Weights of a small audio-text matching model.
Model: encoder num experts 8, encoder patch size [8, 8].
Training: muon at rate 0.0043, 11900 steps, batches of 64.
Data: trained on short pieces for a synthesised band: melody, chords, bass and drums, 29.2 epochs.
Rows from block 13 of the audio encoder of a small audio-text matching model, named by matrix and row number. Rows with one number within an expert belong to one neuron, the router's apart. Each number is 128 + 32 x the weight over its row's rms, rounded and kept within 0 to 255. All counts start at 0. Numbers have three digits each.
Before each expert's rows are labels from the 100 clips, of 14976, where the router gives the expert most weight on average: "band" is the frequency band that holds the peak. Only what is clearly more common there than usual is listed. The data: short pieces for a synthesised band: melody, chords, bass and drums.
# router: router (encoder.blocks.13.mlp.router.weight, 8x160, trained with AdamW), inputs 0-159
# up: expert up (encoder.blocks.13.mlp.up, 8x160x160), inputs 0-159
# down: expert down (encoder.blocks.13.mlp.down, 8x160x160, transposed), outputs 0-159

# expert 1
band: 0 to 250 Hz
router.1:104160151178129108092143127109119109137132112145125101155105084124148120148108148101137055124171149081173161170112101120094135144147106168172126085075183130145087153121122161139129094182136105142149146127155119136118110120119072121148114113132199162131139136194171123122142118117116133140072167117157117085178108078147138089128079087128099147037136140106164159073198094159078183113091157132211142163065166072147126173125122155080123129134110187167150172085190117098085133103079124
up.2:124106092170077204138107148139127095175159061150171137142146177117113109148095054087143186168173083144157107132118165107149150154130155122144137126146124139072155095090186094046130091091155130127145119145130138157184105157053125162112137120171094085123126092108140132113121136201184114174084101077132098106132110163137131137114156191116120124103102134096115169120082078139172117091110182194132148112147096157120101121127141104087144143079098142166153126165105092100073181132149073
down.2:202114145131156083109096106145130125114080122137051117139122113110104092206184117158156102153160151116105099144181125198086084134132102144179101099084166079152112114147151187099129086094179127131134095154096104141102131153122162110105158091128158136157166104069147079099176075132095163122125154157101130094093119115060128099170116083169129105125129168112152129058070142092106166191117125197119132096078168172125100094098112172115113154148075143140136083171148150145094166138115115
up.3:125104094133079124112189143080103103129111124138170091064122116128124109073082129070129140122115155093167127130146080109133131137131111142127122108147091111099089118088053050175123092094163111112124109084109123112128159115118151091098189109206146143124144095139148132094108120095162139108101127140144133116090168122149102115137106115175170089112090180158178100133142116141055172200085206166124089112132100125119143130107130086143159169184137121175146056129093173195076125082150062
down.3:140104148134134125060173138193107100083125140119163139126106127137087079155170144156146084099138113118177190184114112119148097192103088099128130098138079101114113106155103085105135177178145112136115084085122155098194124137139135138155123136184121190077066160096126104183159092176084145188123097177117111091152106169134112054114151129120107130168160119080104047148137152105070135105078142165128136081116111070129108120133156117127169135074134106143177092180169165106120155166144135
up.4:126115098163113107091149126135121141159145140116160183116120105156155132107132133104096179128156133193151140123146152138070127127135138100087086120096126130167154144120046126111084168137188120128135087157137154147149176153156129135124182117158053156134137121088150070122186144129110192205090069128092118123153130169134163093156132143128052136100093194096142166098154143218069126129088113133124167206191136133118167136135119150103162137156160102096166156107119185124076118094069096
down.4:140080167218137131148088081179098099124169108130072126110118108116136100113174136133167177101124090131158038099114151172091113115146118146173108156091123147127162170165116141159090105094169179150119130121129100165185188105085148161155131165107141105114119100150064145106033129134156101149122180173113162177119164136148137168135085097129083102139093122148127112082136147086119156055140127093099091152135136125111073142164163094154098121148122126166143186172203122096098147156094130

# expert 3
band: 250 to 500 Hz
router.3:109143108170101133118150092123136199112077136183073094098070127160141121062125112146135121162101154197131089139149123154093121111130138156114130126127154159128187137118103134098155122100174136151098080133109104139158110126137143111185218104093164184101220175140126139165108108133117043179201159114129092092177152136119100120184153132130114131160128119095088111114191127076184152124120107122141147163132086150120181091099097161129121156152177196178124113102144089125125104079161118
up.0:089107139135097113115143109144172109113108146160158115153130119153121119083132128079121170132130104086144093089029098129105115129191117130119134117153107163090146179121139101152132128162086129153166173141129157184110125107123130067194105125118166159141117146123183109034135087108118076095064085089120108108106131106100084144183074140087109122154196064099109084115093100151138174185175151143115101074118105203189090115115148128139092122153188114098115101059152129127080119126146128
down.0:162137171105134108141141145117132043144143199132134132126113159127133068144174176125171099123151126149107126072079067107074102097084144128064123145136114058116127087113142128115121135172112098120171104131135096128120133199164126077094134109128138095184136167143104119048130115108164136120143163165093182138180108129104197135121109116130181139103178162119124100237110100129100105086129129150130092160054170129137113132080093157161158197100097117089099088102140137126110127081114147
up.1:112185124087074102135099077167118140085104138089124123131157122134123098135151133164112085122152128119075129121124117126109104101119179081124132092108132110112133091156160141115189138124136183158103150110077048135112147132142045188170116154129114160193126130164165124087110107125121054127149125172121080098122060076104181124091103072193099129113147149117170100201156096091081128099188134136141091113089119175154124127145103110088106072156177143081096169121077157139096158073121145
down.1:167082113111145113110094098152132106091084132173093126128133174146149120093115111142144129139075095121126133189131095114135157126089154138163163139094121071199083150135072113142102144154131127157120098104148109157107114111136106154078122159162168174156154067100124142190142161161176109198142122176137209101180137114107126153155115099162164117095139183145175055123110127179127120138095166047199116146132130132121125123112147093121086103050121080183200157134061104142093137111101122
up.2:124130177125139183149152134137153105092117158143144077110147130128102133125125164141044164094092118117138159131088151126148114165142129106108110095130132107176087123160166130148106096145117099153154092167136174096125169148149109125178137115139164142073052128084136105114194158137121139115066137162113134092195154111138122090137093200135148104128033110134134148178061186187109151177127145136143127149138072115094168092126155128121080178053167114174199175116128113125116178069136088
down.2:099170137115173115173132147148129183137166137099157116116105145133174110134082172107119114122113154147139145135178051073212083085124118127150122122043136145130124131110057056116119098119106126152129051096164120159143163116093094094172189128086099143130113186082139165128155143185122110120125125119076082096084101109105126136103184138092145158097105073131096082078161110105118079145106072125113112195118138122074127096151129156114121122160127159142188142087165128129092154056113136

# expert 2
band: 2000 to 4000 Hz
router.2:083136177142120134127151133183150119082121154175101099047180087101159102098059125179119136111112114141119129111188074109180134157128124160077096132115099091151150130100110175151130131126110118151228180133139190136103139147101094093121078126163072158117094154071087120074149152149093151096112107086111158100128122125128183119148135192161133135099103090060136152137105132074082100154169122121165128119168113155142098158109171171128160097180132040115103079131107126090117099145112136
up.2:172073056154165108136176105138160170182158123061094173162134083094087142110069116098184167146112115107102132145113106167058106099144126148096145132126160112152143143094119097131167149159133129134169149113114117125133099158124095080111110067170137083099076124105147112112069142161148142112101128126144194118087138152121133136153137142210107136124101148144150132150200143173140149125155107149175155149043114103147093079110115081130203098088141149181162086102157106121219133126116122
down.2:102128146108164130116155102135104070173136108106156097146077121064161178126126131114108150132131136155104115103112093147133146146117131112137126081070106152042098171074069135132172173123119089129170126084139128113166099051168136099143074160160109087077096127142104068136126097115159140155161087112114178172101154157119119114082105147151110145135082126086111129103167153096103080130107051094123093090054120143081129080114044173146175151157177133128121060148119110115110066149139116
up.3:106088135111116169112088169106138078111155121098094142143117178115138118102139086114124154121126080173105136109136128113120131172149164070123127133081138139137120088173113141094169131073131150095152183137108167155147194128125179143067148107197136112183176122074148087133080133138097067127119105102073094128121058126102112120174109102141140114107143089153130144183127138177084149147152131114094088131148130163121055101048111111137073138182148159197122144145059126169170128149034120
down.3:173103127116178063075165116154118133166111082181110130134095128139122128108099171175142152157161121108158136152108104148154186149150137189103133133133135080091128096083125066115206113124139137151072137088098134106120104194092142116177179074125095166170135159128194144078167111131113122115052059143061158180150151132202144148154149147126159171131092166159162113104133080139121140183098123134111140093101062116133074096135149131173093140115167139134118123094166171146142169117124108
up.4:073091146134178119118132071136139163153104098132167142153135130127065164126129098107125193137135180078197086103104132135074122101131182161238114149151182145146166091132144133141135103098116104123145144167112175117078134128106108151093138146078129170127118159150151158069124060096164080072112098118224128165142136062141113148190143136157115086108096112116141134129139157143157137094145134089103139118149126088151119133129135126168057125118166096098160129188139054093118163155115167
down.4:151064112136079150147109080141192136083147133146172120123108123121158112105108149091194108126072111126096145142132173147126153133123097113101106155152132118140097100127143137085090187124119154115167126103132085139104143138095075073131101071115149147157094107124092120120092137124094093122179165131137113137131171144090097094164126066159103085151102129153132147115142046093171134083052126111149124201109172126150103131143135122092088165215196105172190037103174097130180153115092122

# expert 7
band: 250 to 500 Hz
router.7:145123152091099088065080114118180102140069111167152151112132164142108074143111137058142156160147143161135104134102131053155085118153099062178218142137126075147135125146130055114151111091119121183141128153125105135109133091135182104138120173196165072184122137127090097118126139125133163120155113064123118146096153093157089079162208152132179131106086131090141118145149124172155141080117106103104097135137116136135105135127089066148163152162150095125166092069105102085158143080167128
up.2:143141150124078154103186104158176107126109101088135095150138181087127148087126085138149172087184100124172170177080136128127149144196130128147149170141130172105116132121151164129131160101150147148061111162120101119178105106086108092167125128119168130119133130093091136167126049102109121097097197152100118137207138078114092115142160139163190129077167148128111173126142100158106175149082145133134163186119150063069124125161097097195093101139136159106094149070102193110109163106132174
down.2:108117120080091049141106135141079168176132090125132135122092150150153088090147108095133136170095198117171126122122149141161105122141138091101114087148093175109125143129168145108124134081144158177132155082072081139139078113160124147098103052133092164129191163121079155120147143121155142194142085133124082111170094130120150126125096145088180143128089124130070119135160159145086144146148046160119076082096096148146188180105131135084147052122210136128116146122152055108138102102165110
up.3:069102094156099141170137134183135171165113123071081129119157116154123143090122092139127128154106111133154123148136110182131120140105138152125105158156071098100143165116154143171100147082097069159069149108140164164104089170152128092140121096086133159126050142113139174093129113154122140151138181183130122154208080099077079119111121131145081121111150083090105071089159167176094157061166129067154155104087061111111151136117110140155090092107135199087070181135117099152109174102112149
down.3:129165089142099152157151129080155110114100187160098127152175107146096114137043117107142137125137155095131161096170090132097125160126154114133110075098112116166127142123187173119114157043069105160149174130100098102124106146105092115148141132139154179163172091141136140157160095137146143159101157142085160141079118074049176106121144136157122175170168107155101165161162113090152184135155140105113190106113169107089109150115108059103198135173114112205064129092127148121068131128172143
up.4:116166150170132147167108125187166126125131138159140131133083183081161111175157090106144139193168097185137112135111096145099120186130161146107101081145117126121052148138097160085115069110147135124127134159107129123143126120127164135166150147172115157177098153106095133148149111125104124108094167129128088101174134058133127093205102100100204127146126132091141114133133102112136150119158125132055031102162134122124108061055131118160115127095167066121146089058145103146205098148067115
down.4:163034073156104125064164088168171200074196140074145066121099083151084137095178124111064146155139117092138133099135136154104108123156046121092131077159139129130126117175163094128157155156047109110148116121101052128124146153125122143134133149107099139128106117122105139148135144159124056112144149107117087113090106101149168099138069120146116154112175130144098123175129147102090138157112096141210133097054147158169126160144116133166165147139126138109093163107136128113117175146179160

# expert 5
band: 4000 to 8000 Hz
router.5:168142161144095098132139175109120206144166171176113152173106124105105166114193110057066167107141195161125170167118093193131134129118120128105164122111148150098153131117130099163123104143133166132185121153180134138115130102150169078150164024139096165070113127198108100142101066101128151105141162144165178114160093136051160117101174146115169183101171117144105125115149081109122184151054129143123168126142159151132116145113101102158120100120152139157128105148062109123094139125115137
up.2:128223034092171168111131163147111112187153112111162109102150051149160084103191150117105132107139157106089108146090063100121132127175127132164136153145109166166081121097189100138136071099152190114103135149172133147114108123157164144085139133116137131090100166126186147133153075121107157116112128101163106085052141165144157136108150133097124177164148094060154105165133095131122107059065178130070179113120146139144145094132164177143188118109147144153134111104133131128117152123113152
down.2:085132156115140110177108133053172118162109096153114131070155062092144076098110092095106160152085161103077126129182134108118126169133191123130167133139128128150168163171154111126165107113110095106113179065144127137140168139132202094173117095116108148090076096066109148166125152184134178167182137113126083154153138153102168112087112149146104128147123120111134145158104113167134127128078053117222088088120088108118187100193090124112142114128120103146155184115113170119123169070128131
up.3:161145166120119106112084165125136163115153136083078117136137101169171123144042046084122139138151103105098084140093146198093156098178107154095100099135132101132136103146163155101156137108181099128081100179165107153117142114135092188163144098120120156126138075175133173084061115166041133146138180074108106145135160162068090123105084095119147123182118115147122156123101109101091083119068116109122116183112145100176126165173118125133167136110081107129118128177110128142086128117209162
down.3:126063187160069122096145110097135090171111057139108106098164150157145122147135133147117202126168151183132092181137154119054145139178125148108092099147080034058105176114120109153118179181118165125106106160091098155126134096150114143144089128137131133120081084110104120145139132116058128121176102139131124057090131153134113167090144116073096125101157160042135147156130114113091102176140116147122143116114102112092121086161096170144152099139152152158134100122143130165076155157191183
up.4:079090099101157123131118148135110089140129086119107071177099134054101174172163069133102139112128134139111175118129089101090152125100096115119125159113160170158117133052159101116138090151175100131169133162154127099124126174144153152185134142135117071112124146117107178127137088122119135066174102104099132154092167090121058117135118184133143045100145129118177139168206159074179142087149084105126123113185066120140063145130179157093138130164104099100143199152091107127121151109074146
down.4:148098131092120128156086216145054075104114173112121121121117099160148119114124178144122097156120109122188169081169165175154175117114135183156101184133130182149140130157167122121120108086128127092123152105180137133108106154092110122096082168080098098105159160179135147145121096138089146105175081176106142165039147144115060059122143183157127118123130092127174111160186152127144165147157121162119171179159066141153092159081198157170114136125142134097117163112148152105164144130106141